Rows from block 7 of a small multi-label image tagger, named by matrix and row number. Rows with one number within an expert belong to one neuron, the router's apart. Each number is 128 + 32 x the weight over its row's rms, rounded and kept within 0 to 255. All counts start at 0. After the name is the row's rms in percent of the matrix's.
Before each expert's rows are labels from the 100 images, of 14848, where the router gives the expert most weight on average: "colour at peak" is the nearest of a few named colours to the mean colour under the peak. Only what is clearly more common there than usual is listed. The data: made-up waving flags. In brackets: how many of the 100.
# router: router (model.blocks.7.mlp.router.weight, 8x256, trained with AdamW), inputs 64-127
# up: expert up (model.blocks.7.mlp.up, 8x128x256), inputs 64-127
# down: expert down (model.blocks.7.mlp.down, 8x256x128, transposed), outputs 64-127

# expert 2
colour at peak: pink (27)
router.2 072 [109 147 165 127 151  82 151 141 152  83  98  88 152 144 138 144  61 136  87 131 114  84 105  68 136 162 169 144 136  57 132  95 113  93 105 141 137 115  91 106 120 166 152 136 148 158 175 172 138 156 162 144 133 153 170 158 120 159 154 145 155 158 138 110]
up.0 060 [174 190 138 143  88 134 130 124 128 130 129 123 126 121  47 127 208 128 132 127 142 127  91 124 168 126 134 144  86 121 137 127 128 123 171 122 123 129 128 169 126 101 128 124 159 128   0 103 158 128 127 128  83 118 173 108 142 100 155 148 129 128  95 134]
down.0 064 [117  70   0  39 125 130 131 138  94 114 154 130 129 127 130 145 126 148 116 132 116 132 121 127 134 133 160 133 139 175 127 146 132 135 127 123 128 116 124 129 129 146 116 133 121  88 130  58 130 111 181 142 131 124 136 140 128 134 108 163 129 127 136  75]
up.1 088 [121 118 134  43 128   0 139 125 129 148 124 132  38  36 197 123 130 127 142 209 101 127 127 145 189 158 127 140 127 135 122 129 122 143 121  91 137 139 129 130  51  60 137 129 120 139 128  36 116 164 130 126 129 127 144 128 121 130 136 138 131 127 112 164]
down.1 087 [105 162 130 171 164 113 132 162 131 142 110 119 157 126 111 126 156  25 108 100 125 131 128 105  89 126 128  73 172 111 140 108 126 139 128 129 124 125 203 132 128 127 131 102 134 119 125 234 135 119 145 173 131 135 115 153 128 162 132 132 127  59 141 128]
up.2 091 [129 124 238 147 128 129 128 139 129 175 113 100 125 171  89 110 122 127 127 117 131 134 193 127 127 124 125 105 122  74 166 128 122 143 143 112 127 121 121 128 132  44 107 102 129 153 231  96 200 128 128 115 128 114 130 127  57 128 128 128 126 124 109 131]
down.2 072 [139 136 121 151 124 149 131  86 115 133 147 138  51 116 135 123 119  99 125 190 150 130 150 128 128 105 166 180 141 129 159 135 107 127 118 118  78  96  77 105 127 134 148 137 128 113 129 109   0 168 128 159  99 128 144  29 229 127 119 129 153 128  84 129]
up.3 055 [121  59 135 139 128 106 128 128 113 105 120 245 131 129 121 128 142 107 137 223 115 132 127 126  71 127 126 139 127 255 129 126 113 137 146 128 130 128 137 132  89  77 136 130 130 129 127 127 117 162 125 128 125 242  87 127 120 159 227 136 108 158 109  96]
down.3 066 [123 133 150 138 130  36 127  58 103 129 129 124 127 129 126 129 107  89 138 131 144 107 139 128 182 122 149  56  93 129 127 121 130 127 129 200 130 129 182 133 255 120 130 125 127 128 128 106  79 128 127 105 224 113 117  83 119 131  44  94 128 100 129 146]
up.4 103 [127 151 101 120 125 124 121 125 124 142 134 129 124 124 114 121 128 129 125   0 129 146 117 125  38 121 122 123 127 255 130 129 134 155 134 129 128  93 153 130 131 127 125 111 129  78 167  63 123 124 112 127 134 127 126 129 126 128 130 134  95 132 137 126]
down.4 113 [116 128 148 129 129 123 115 137 105 120 132 165 145 113 138 143 137 114 129 255 166 131 125  87 124 136 127 128 172   0 129 128 132 125 120 126 127 127 118 120 129 132 126 144 140 196  96 219  80 129 120 104 125 148 132 173 158 161 127 127 126 130 124 126]
up.5 071 [137 151 135 127  93 129  92 122 213 127 127  82 122 122 127 121 151 134 147 185  90 128 127 149 160 143 117 109 116 123 190 138  66 137 114 130 128 122 124 130 125  88 134 126 128 193 127  57 152  80 125 105 142 132 106 103 142  99 122  81 120 131 163 130]
down.5 080 [128 132 132 140 130 151 148 154 129 131 105 128 130 237 121 105 108  65 130 131  64 162 131 126  65  80 129 184 129 112 127  92 128 118 132 135 144 115 129  75 122 171 127 115 126 105 135 115 127 154 127 176 105 126 169  42 156 138 156 130 128 115 122 181]
up.6 091 [150 132 112 116 137 134 125 148 125 128 133 128 129 126 132  40 149 178 145 132 255 140 128 164 169 162 126 129 137 126 144 153 128 100 128 166 134 128 117 122 197 122 145 135 129 130 159  96 128 141 155 127 128 127 107 129 103 146 149 131 130 128 116 102]
down.6 121 [ 92 146 179 137 175 126 128 132 204 154 127 128 127  51 129 206 128 115 128 139 128 130 128 123 102 144 164 128 168  67 128 130 127 112 145 128 128 129 138 133 165 133 135 129 133 111 134 187 119 125 127 100 118 128 128 161 137 104 109 132 128 116 130 126]
up.7 098 [129 124 126 129 124 149 127 187 140 152 113 126 130 113 126 116 124 187 114 128 101 122 122   0 139 128 126 127 167 127 188 122 162 128 131 133  47 132 118 104 127 126 161 128  92 113 132   0 170 110 129 136 127  41 126 110 111 129 104 164 110 141 128 127]
down.7 088 [127 132 138 135 126 190 132 117 127  38 172 129 129 127 127 126 124  86 125 131 128 129 125 113 130 167 118 144  74 178 130 127 161 128 125 128 127 125 130 128 136 128 156 141 143 161 129   0 100 153 101 123 128 126 133  53 137 129 125 139 128 130 126 129]
up.8 109 [162 128 165 129 130 129 140 126 196 114 133 125 179 145 134 128 140  94 114 242 125 128 128 129 118 125 129 160 197  91 137 125 123 131 128 152 156 128 127 128 166 128  66 131 192 135  98 125 131  45 124 179 118 120 116 131 157 129 119 144 145 127 126 125]
down.8 148 [106 129  71 134 111 130 128 128  89 128 127 129 127  85 133 114 103 128 126   0 130 119 118 106 113 148 128 115  39 138 135 136 133 187 122 105 128 117 127 121 122 136 255 128  91 125 129 127 128 128 129 121 134 134 127 121 119 127 135 115 121 135 131 128]

# expert 6
colour at peak: green (40)
router.6 075 [ 43 149  99 150 155  72  91  83 105 110 126 123 124 145 126 189 152 161 151 134 112 143 119  87  65 164 159 144 138  56 164 100 135 107 117 122 107 103 157  91 120 105 172 124 117 142 102 150 133  97 105 138  64 148 182 169 140 121 141 145  79 138 166 127]
up.0 081 [124 128 129 128 153 137 129 129 124 102 127 138 137 128 122 201 122  65 126 128 188 127  18 166 220 102 128 155 206 150 168 121 149 128 111 138 147 118 138 133 166 119 135 128 128  90 156 135 128 226  93 126 126 133 175 127 136 123 135 128 126  99 112 138]
down.0 095 [141 133 136 137 127 147 101 121 156 128 156 121 143 233 122 126 166 160 110 142 119 128 136  99  24 152 138 124 110 119 111 133 121 176 135 117 129 135 149 127  99 130 113 131 121 164 128 127 129   0 173 109 129 125 131  49 132  80 128 130 162 131  99 121]
up.1 083 [122 194 155 156 135 128 133 127 129  72 127 216 138 113 123 123 121 137  78 117 160 130 143 175  69 159 128 128 203 130  88 129 142 122 157 128 217 126 116 129 112 133 128 127 126 160 116 241 128 184 128 108 206 151 126 129 137 132 115 169  79 114 115 145]
down.1 091 [138 137 130 149 127 128 111  91 121 128 116 130 128 130 113 145 141 141 136 128  57 132  82 140 188  73 128 131  82 196 130 128 130 119 103 136  84 128 129 129 129 131 128  69 133 127 147  78 139 127 120 134 127 121 127 136 174 129 136 166 142 138 121 128]
up.2 099 [255 160 128 127 109 136 129 124 125 125 134 129 107 130 127 139 126 127 112 131 127 248 137 128  18 129 101 129 122 125 124 125 191 115 117 138 127 135 131 129 166 123 123 129 142 129 158 139 134 147 128 126 154 145 132 117 128 194 128 157 126 152 128  79]
down.2 109 [131 130 137 125 137 118 161 129 134 130 137 122 128 128 104 126 132 121 115 145 127 122 127 125 198 111 138 134 136 124 148 124 128 112 127 110 133 151 105 129 114 129 119 135 111 128 143 140 120 134 190 128 128 126 140 128 125 128 130 129 117 117 123   0]
up.3 070 [148 130 130 139 138 128 127 123 120 105 125 128 130 107 128 124 142 116 142 127 126 128 109 127 114 142 128 128 128 186 136 150 147 129 117 132  91 112 125 129 126 117 127 127 131 109 178 113 190 134 129 114 107 127 124 175 129 165 135 129 137 103 131 124]
down.3 092 [150 128 150 128 121 118 152 128 132  83 114 123 127 203 119 140 125 155 120 124 128  95 150 129 133 127 126 124 146 129 129  77 114 148 127 127 113 131 190 128 129 127 130 126 136 122 104 128  33 128 108 165 105 184 122 105 127 121 126  62   1 129 123 127]
up.4 074 [118   0  75 133 139 130 136 135 139 169 122 116 165 128 162  99 111 131 129 112 128 128 126 130 128 131 123  94  97 111 130 124 203 113 159 104 132 123  98 128  46 126 147 127 136 255 127 120 127  91 127 218 128 116 140 117 135 123 118 124 102 249  82 131]
down.4 086 [ 98 169 119 123 118 131   7 100 146 145 120 141 117 118  98 129 129 129 128 142 128 125 136  91 136 121 115 157 152 139 139 103  37  90 128 133 154 106 126 128 171 130  84 123 127   0 121 183 112 129 127  76 122 131 117 131 113 128 122 147  99   0 127 121]
up.5 055 [130  88 200 103 165 126  99 106 154 176 117 155  95 171 128 156 148 123 133 221 128 127  69 128 128 127   0 125 210 127 131 127 130 127 130 123 128 170 139 149 118 171 100 127 136 129  98 137 142 164 128 107 129 117  32 150 144 123 229 166 119 128  91 132]
down.5 071 [128 128 130 108 154 119 192  90 109 110 126 127 161  67 101 237 129 103 122 128 117 128 124 127 119 134 162 128 124 162 136  84 120 125 135 128 128 183 122 130 128 131 129 158 116 129 129 118  96 169 130 218 130 199 141 128 129 151  88 119 125 126 127 128]
up.6 124 [128 133 116 123 134 140 226 126 185 154 128 106 127  86 130 102 206 160 125 119 143 134 133 128 127 126 141 128 111 128 119 128 201 129 138 128 126 193 129 139 130   0  95 107 135 255 227 124 160 119 128 125 148 140 152 128 179 128  76 148 129 116 122 112]
down.6 116 [115   0 135 128 117 105  63 135 120 125 131 119 125 119 128 149  58  92  56 166 129  39 128  82 137 128 151  95 144 134 134 123 129 108 118 150 132 112 114 128 117 183 131 127 122  83  77 128 123 128 106 110  97 108 138 182 167 144 187 125 139 127 129 130]
up.7 073 [167 143 138  84 121 119  97 168 128 129 128 122 186 111 134 185 138 141 128 117 131 161 129 127  74 147 135 120  77 158 161 157 122 105 128 127 134 138 151 149 198 145  75 134 181 141 184 129  92 143 133 139 127 116 151 118 137 132 142 129  98 129 112  12]
down.7 085 [148  44 131  77 124 131 221 141 161 129 137 119  45 176 128 133 122 105 119 128 128 112 209  83 195  83 133 131 123  93  83  23 132 112 146 127  86 106 126 123 105 230 147 127 127 139 124 131 128 137  67 129 127 128 128 127 112 100 128 125 127 127 172 143]
up.8 061 [ 52 255 101 137 119 131 238 134 128 120 127 159 128 129 127 134 129 124 118 113 128 116 123 129 138 108 121  75 134 127 191 135 152 157 131 129  73 133 147 103 132 136 120  70 107 128 129  85 127  87 172 127 171 129 126 101 129 119 213 116 130 104 128 106]
down.8 068 [136  12 126 169 143 177  36 131 171 121 101  98 135 166 175 187 129 129 126 102 191 148 102 100 125 163 126 129 143 129 112 136 128 100 103 127 172 133  93 127 125 119 146 124 137 120 128 156 128 126 144 136  98 102 129 129  94 113  91 105 128 165 123 132]

# expert 1
colour at peak: brown (84)
router.1 099 [142 181 128 126 120  96  93  95 155 139 128 129 126 117 119 133 151  82  73 129 144 149  75 152 159 161 137 112 178 107 111 139 117 150 120 214 128  93 148 123 128 137 137 140 217  97  97 139 126 155 138 104 114 116 131 144 179 136 158 137 154 141 156 123]
up.0 085 [167  54 134 128 131 180 105 124 158 125 181 145 123   0 130  54 191 154 100 103 143 133 127 127 130 130 112 129 145 143 177 226 128 128  70 131 138 127 145 185 128 137 200 128  79 133  97 128 150  51 163 144 187 115 130  90 128 141 144 215 128 150 122 128]
down.0 083 [ 77 158 176 115 141 125 113  60  91 128 119 132 129 145 137 129 129 129 120 126 130 128 111 150  52 129  99 138 127 128 137 127 129 133  96 163 136 130 147 126 162 128 113 192 185 137 128  89 126 133 123 129 126 133 142 126  97 128 125  54 127 128 111 130]
up.1 101 [128 145  88 134 104 126 147 111 128 128 132  98 168 108 128  79 128 151 138 137 172 129  99 150 126 128 129 132 188 235 126 128 130 129 227 142 128 132 207 172  49 127 127 116 152 124 128 133 127  64  78 130 132 101 121 156 135 125 134 240 121 124 109 163]
down.1 109 [110 128 128 124 112 167 124 128 185 148  76 155  58  89 127 130 101 128 127 138 130 124 151 223 156 118 141 129 107  69 161 108  93 128 136 129 129  98 119 110 160 193 128 125 184 159 135 129 141 130 127 155 138 127 128 123  93 132 143 215 199  87 105 103]
up.2 122 [ 88 166 111 138 128 154 148 101   8  69 123 121 131 122 115 129 141 132 134  24 128  55  71 127 220 127 118 115  88  38 145 124 150 138  69 137 133 120 118 140 113 129 119 127 135 120 139 124 128 111 229 114 125 142 139 125 113 126 152 116 127 168 132 137]
down.2 103 [164 133 122 153 120 117 125 128  96 126 160 130 240 128 126 128  95 152 128 124 126  93 166  68  41 103 158 124 176 198 124 129 127 123   1  89 125 120 115 103 129 126 124 141 149 234 102 147 180 253 129 111  98 125 128 122 134 178 122 102 129 168 128 136]
up.3 114 [134 130 128  94 123 110  38 130 126 123 152 128 134 113 116 127 255 127 128 114 132 129 181 128 121 142 133 130  95 103 115 124 106 114 129 125 119 136 134 127 129 128 110 119 127 125  92 136 137 112 128 128  24  96 163 156 119 132 166  71 182 158 127 129]
down.3 124 [ 85  40 150  88 154 128 184 118 182 107 128 140 130 204 118 127  88 130 130 127 128   0 169 140 106  81 113 183 128 113 128 131 131 185 124 123 134  66 142 152 128  94 145 116 130 195 216 128 130 130 146 128 232 129 131 129 145 128 130 122 128 140 129 128]
up.4 089 [ 88 128 123 126 127 140 160 130 134 139 139 130 129 129 128 183 131 126 135 147 114  99 123 123 124 138 185 107 128 134  87 100 130 126 128 155 193 131 127 137 128 134 124 183 147 117 182 143 130 127 121 130 102 129 168 129 129 138 128 128 136 126 128 102]
down.4 103 [142  68 162 180 168 129 127  77 142  94 132 137 128 113 168 125 127 130 140 121 128 127 127 112 183 127 128 166 131 133 116 112 128 113  98 127 127 127 128 114 128 123  94 113 126 127   0 131 141 110 115 129 128 128 131 213 127 156 127 123 128 133 128 127]
up.5 094 [128 126 123 129 130 128 121 129 127 131 120 124 161 113 145  58 157 128 166 110 177  87 138 118 149 126 121 103  22 128 100 150 127 100 153 129 137 131 195 123 129  68  44 178 129 109 127 147 135 202 129 121 157 126 128 126 121 209 122 131 155 124 111 138]
down.5 096 [129 133 125 255 153 136 147 134 118 145 123 131 122 132 125 180 137 107 122 200 107 170 125 123 100 144 113 129 125 127 143 199  79 146 111 107 111 129   0 193 140 126 163 128 125 149 125 129 130 143 129 127 101 126  85 123 131 128 105 134 124 128 132 129]
up.6 072 [135 129 127 125 129 159 103 131 129 126 104 119 119 122 105 166 128 142 162 134  67  86 136 129 137 129 137 114  75 101 148 107 138 148 127 151 144 128 121 128 128 128 129 131 117  66  84 144 126 131  45 133 136 180 141 124 129 128  95 127 101  99 138  83]
down.6 075 [133 120 148 110 117  69 128 130  97 125  20 121 127 123 127 128 118 115  99 129 130 158 129 123 121 132 130 210  90 123  69 126 144 109 123  89 129 149 113 138 109 133 128 134 139 129 139 122 130  78 123 150 144 127 106 118 125 137 133 128 134 131 126 130]
up.7 092 [128  86 118 122 144 126  35 137 133 131 127  75 166 120 123 126 124 149 127 129 129 112 239 129 226 137 149 143  11  73 128  19 127 150 126 155 126 109 129  95 120 149 140 104 133 220 137 144 102 213 158  93 137 130 121 128 127 136 125 174 141 113 109  52]
down.7 099 [134 126 128 127 129 129 136 128 135 101 129 176 139 134 129  58 214 136 155 145 163 128 144  97 166 105 127 126  67 197 119 128 140 116  30  86  92 209  64 246 131 132 128 127 113 107 193 130 102 130 139 201 150 126 137 126 132 120 130  80 118 111 129 128]
up.8 062 [176 127 128 181 122 101 183 128 143 132 205 123 146 124 174 186 137  61  98 169 107 128 255 128 113 127 136  40 213 125 128 124 135  52 116 117 128 128 165 124 127 127  79 116 124 135 115 128 128 127 141 131 135 135 138 135 128 128 115 141 124 133 128 127]
down.8 065 [132 136 128 140 147 147  53 131  76 135 102  85 161 123 127  98 136 136 128 128 128 132 128 128 156 128 129 218  86 140 159 157 125 234 130  96 113 133 130 111  89 117 145 159 194 128 147 126 115 126 142 132 183 102 128 139 115  74 155 184 128 128 127 124]

# expert 0
colour at peak: grey (71)
router.0 097 [161 104  97 126 110 152 141 145 149 105  62 102 100 123 119 184 143 162 134 113 157 126 179 137 166  59 149 104 142 107  75 123  71 136 161 138 167 163 143 122 136  95 152 161 163 111 110 153  80 153 173 142 149 110  57 117 132 117  87 140 120  87 170 145]
up.0 103 [125 128 108 135 128 127 130 124 153 122 162 125 128 115 126  94 126 137 130 193 149 133 131 255 153 161 116 114 126 119  89 141 203 126  94 129 128 128 140 145 126 120 153 146 127 130 137 124 129  75 127 124 139 116 147 136 129 111 116 255 128 142 121 141]
down.0 134 [138 173 143 159 122 125 132  85 148 128 127 139 161 133 130 131 178 121 124  71 147 122 127 175 130 161 137 106 134 166 126 117  83 129  18 127 128 118 195 191 130 191 128 152 132 129 128 129 128 147 101 114 125 129  42 126 121  57 124 114 162 119 115 135]
up.1 058 [162 134 141 126 110 128 151 120 104 128 144  61 135 131 114 140  60 113 163 156 127 147 127  68 126 139 145 126 255 109  50 143 127  95 241 114 185 153 135 116 130 131 152  82 121 109 123 132 105  70 109 127 172 138 125 118 121 170 163 127  80 125 128 131]
down.1 060 [104 184 128 149 137 134 140 125 129 123 187 128  99 126 115 122 128 128 127 127 111 104 128 114 129  38 131 165  76 129 153 110  74 127 130 151 144  84 127  75 146 108  66 100 134 128 141 112 128 132 129 128 121 157 129 148 130 134 139 113 100 126 129 126]
up.2 066 [129  92 114 135 129 148 115  95 128  95 134 130 125 128 126 127 121  94  13  81 130 134 144 129 136 139 115 128 132  76 111 128 107 113 183 160 150 128 164 112 128 108 127 182 121 126 106  68 116 133  40  82 113 126  10 125  62 124 138 141 116 110  42 133]
down.2 066 [122 148 158 162 127 126 210 125 109 126 130 124 112  91 106 121 147 130 116 143 117  45 124  31 122 129 168 205 104 127 125 129 127 128 135 125 132 150 130 126 127 162 172 104  77 129 129  99 136 119 129 134 132 132 202 118 127 128 181 133 128 183 163 126]
up.3 095 [128 128 135 145 108 108  64  76 132 139 128  69 129 132 179 121   0 160 134 126 126  99 127 124 164 133 123 129 229  98 110 118 103 129 141 114 125 128   8 133 129 137 127 127 125 128 126 128 128 123 135 139  73 139 130 207 130 127 122 129 107 142 126 128]
down.3 117 [104 181 120 126 128 127  77 130 121  95 130 128 157 128 109 126 248 127 129 128 120 128 140 100   1 116 126 125  35 127 122 180 128 128 101 150 135 130 137 136 135 135 105 122 130 120 123 102 103 131 140 129 126 136 106 126  87 128 128 121 110 128 114 158]
up.4 154 [129 111 129 128 185 137 128 143 131 126 150 113 126 149 157  86 120 128 129 131 148 121 132  75 124 110 133 129 124 151 120 128 120 123 126 106 130 131 131  70 116 129 138 131  57  98 129 133 129 116 134 119 120 126 105 184 112 123 136  53 106 151  86 141]
down.4 142 [ 58 173 128 115 129 128 133  94 136 128 132 127 162 102 123 129 124 122 129 114 130 194 151 181 155 112 239  76 127 129 122 128 159 134 110 119 129 102  98 116 193 135 136 248 120 190 113 142 128 128 130 125 145 131 167 128 127 109  73 172 127  87 182  29]
up.5 079 [132  99 139 128 159 130 128 125 124 129  96 129 142  92 216  90 161 132 129 139 128 130 132 113 179 132 124 103 123 173 134 123  97 128 111 125  87 203 111 136 135 137 149 127 119 132 127 128  98  76  93 151 127 175 140 126 136 113  71 167  56 139 147 255]
down.5 080 [128  98 127 112 111 122  72  85 141 178 221 152  77 127 121 125 214 126 132 110  69 160 127  68 138 172 134 125 110 128 119 132  68 131 129 128 126  91 117 127  99  81 120 125 154 129 125 150 175 141 133  85 130 124 145 129 128 129 129 127 170 106 146 129]
up.6 047 [114 136 131 124 128 122 129 127 146 219 146 126  63 130 126 118 107 123 128 255 132 131 121 119  26 146 149 126  49 166 123 136 129 145 153 164 138 107 125 139 130 134 107 140 105  30 128 128 120 139 126 164 127 133 131 125 135 106 128 127 123 103 145 155]
down.6 055 [134 127 131 163 152 127 123 139 129 151 124 120 128 161 118  66 130 129 112 114 130 112 131 187 127 152 127 136 118 106 117 141 247 128 127 130  92 117 107 128 125 128 148  96 114 166 187 124 102 112 121 134 183 143 141 137 167 144 128 127 131 129  76 127]
up.7 070 [104 124 155 202 115 101 130 134  80 129 130 131 128 143 128 116 226  94 151 128 133 132 120 180 110 125 129 105  61 126 107  87  80 141 143 134  98 130 128 132 127 122  75 117 116 104 161  86 125 127 212 220  70 163 133 117 164 134  83 100 125 127  83 118]
down.7 069 [235 123 122 178 124 179 121 133 125 128 129 222 139 109 134 126 158 145 131 134 100 128 128 109 135 117 137 100  83 108 123 130 193 118 163 139  52 124  57 129 101 103 134 137 184 123 158 114  78 126 123 128 139 128 142 128 129 108 140  82 120 117 137 130]
up.8 153 [128  14 127 128 103 156  94 132 126 149 167 110 123 101 137 131 131  74 165 147 122 127 193 128 143  51 126 122 123 127 126 130 142 127 119 131 127 164 120 129 116 162 127 135 128 135 124 128  95  48 129 128 113 143 239  97 124 180 141 250 128  94 132 109]
down.8 135 [109 146 134  99 121 134 126 178 133 141  66 128 161 116 128 137 134 134 128 117 144 255 100 146 127 151 122 119 130 129 134 134 128 181   0 121 138  97 128 171 128 124  77 133 123 132 168 139 178  67 131 123 109 125 128 125 128 137   0 103 130 111 131 128]

# expert 3
colour at peak: pink (29)
router.3 108 [110 130 110 169 162 218  99 125 163 145 152 154 191 108 173 136 153  70 122 140  80 125  80 131 172 128 147 147  77 141 215 132 108 108  73 126 108  91 162 103 151 141  68 122 109 126 101  59 127 164 140 161 166 121 134 117 116 147  84 131 113 163 100 132]
up.0 038 [125 127 121 111 119 126 137 146 130 119 100 126 127 162 150  85 155 142 114  83  44 130 128 151 174 129 157 131 132 128 152 143 120 138 116 127 118 129 127 130 122 128 115  86 151 128 136 255 120 168  77 140 151 145 125 127 112 104 114 121 128 126 127 129]
down.0 100 [128 129 117 123  70 142 133  97 114 128 128 128 128 103  93 163 131 118 127 126 126 127 128 134   6 109 128 108 134 129 128 126 128 128 128 147 146 131 150 163 109 129 127 129 128  71 129   0 159 129 131 103 117 126 128 147 134 165 129 128 129 135  77 140]
up.1 036 [129 151 148 128  86 138 128 125 142 129 141 127 137 130 112 123 120 119 128 126 144   5 145 128 119 159  92 132  63 147 126 104 135 130 127 129 124 152 116 123 129 153 122 120 122 134  98 132  58 138 104 243 114 136 122 135 125  85 155 128 131 130  35 128]
down.1 079 [ 88 124 127 125 126  88 128 190  52 127 121 106 105 129 130 136 124 127 118 123 125 129 142 216  81 131 160  60 201 137 123 171  72 128 109 121 193 128 163 130 133 141 129  93 173 135 104 156 114 131 128 127 124 130 130  62 201 139  98 139 123 118 111 103]
up.2 026 [132 120 129 111 131 130 133 104 130 136 132 186 133 129 118 160 114 128 133 208 130 110 129  89  88 106  96 118 127  87 118 129 130 137 139 141 128 115 151 233 102 141 123 126 140 135 122 124 128 127  91 132 129 127 103 148 128   0 123 128 158 134 152 174]
down.2 073 [112 175 142 107 131 128 129 128 126 130 124 127 129 129 134 127  47 120 129 125 125  64 121 128 146 132 118 185 101 132 126 133 124 148 129 111 143 104  90 128 124 153 121 124 123 114 120  96 126 124 171 138 126 128 113 112 137 128 127 130 149   9 153 127]
up.3 027 [128 129 127 131 125 229 122 128 129 160 182 127 131  89 123 131 120 132 126 108 133 134 107 109 114  19 130 101 150 124 128 129 129 117 129 123 173 128 129 126 170 125 119 125 127 128 135 127 168 132 128 129 128 123 150 128 122  75 129 112 172 110 170 101]
down.3 064 [117 126 130 130 123   0 127 128 130 107 120 112 129 171 137 128 119 127 131 190 111 129 129 127 140 128 142 220 112 129 130 132 158 149 128 129 135 145 167 139 120 122 130 122 161 118 128 127 126 128 127 129 134 123 153 140 132 113 118 158 132 129 154 136]
up.4 036 [125 121 127 143  26 131 129 129 214 170 128 139 128 109 156 161 133 127 119 156 130 129 141  98 162 109 130  95 128 244 130 127  85 128 125 128 132 128 130 157 130  97 156 127 113 130 128  85 130  69 117 128 156 109 130 150 122 109 138  42 147 128 129 121]
down.4 107 [123 197 129 112 104 136 129 128  52 128  62 130 134 171 134 125 130 105 129 125 100  98 129 127 152 124 145 208  91  57 128 124 118 126 129 128 126 113 123 122 128 127 129 143 169 131 128 124 140 130 159 153 202 127 136 122 130 128 123 128 128 130 132 127]
up.5 032 [136 165 106 166 128 121 104 131 128 128 114 154 194 128 127 128 133  92 110 130 114 138 128  92 125 129 105 136 135 118 137 156 127 122 126 117 141 128 104 127 121 130 132 131 137 128 126 126 100 127 128 126 124 110 134  31 134 169 115 117 148 135 110 112]
down.5 078 [123 122 122 128 139 142 126 130 128  98 130 129  99 128 130 145 129 234 139 116 128  31 128 123  89 144 125   0 192 129 123 102 122 109 136 128  14 127 144 136 120 142 119 129 168 147 155 128 161 116 116 153 111 166 128 128 184 176 129 128 130 127 100 115]
up.6 053 [115 130 142 126 128 120 130  95 181 145 120 218 231 129 138 119 141 129 125  58 128  62 127 151 128 117 109 130 128 120 145 128 147 129 129 129  60 132 114 134  99 171 129 121 129 129 104  98  99 107 125 129 112  82  75 146 163 128 128  94 105 118 112 122]
down.6 114 [127 127  77 145 128 140 112 139 137 127 171  27 127 101  57 255 118 110 131 181 174 146 129 170 178  63 123  88 130 133 112 116  70 129 139 143 142  95 122  92 255 125 125 139  98 151 145 132 122 149 164 102 129 125 124  68 128 125 139 126 137 144 124 119]
up.7 034 [131 119 127 127 190 129 132 167 140 125 173  68 202  91 141 181 124 128 125 153 177 118 133 126 127 127 219 142 128 193 128  77  13 126 169 127 126 175 117 182 126 137 123 128 133 107 134  99 127 111 128 124 150  85 128  52 102 128 123 114 159 100 138 133]
down.7 093 [114 127 117 128 125 121 129 127 136 137 126 127 142 122 136 133 128 150 128 135 129 142 174 128 102 246 131 130 128 128 127 129 186 129  79 132 168 128 153  74 110  95 120 127 123 129 128 131 130 111 109 128 129 131 124 126 130 129 125 149  84 135  96  81]
up.8 102 [128 129 135 141 180 144  72 127 171 125 116 129 126 130 136 153 120 128 128 129 129 128 142 123 128 145 143 190 134   0 128 130 173 136  37 130 141 128 165 145 112 123 135 128 126 126 152  81 119 140 127 128 128 130 130  97 163 127  32  65 123 140 126 136]
down.8 199 [143 128 108 129 128  78  96 128 145 124 147 136 128 151 126 117 128 134 128 128 163 112 127 128 102  83 185 127 123 112 130 126 134 118 126 114 123 130 134 178  97 116 125  90 143 127 111 109 129 115 128 125 128 166 113 101 130 133  87 133 126 131 129 130]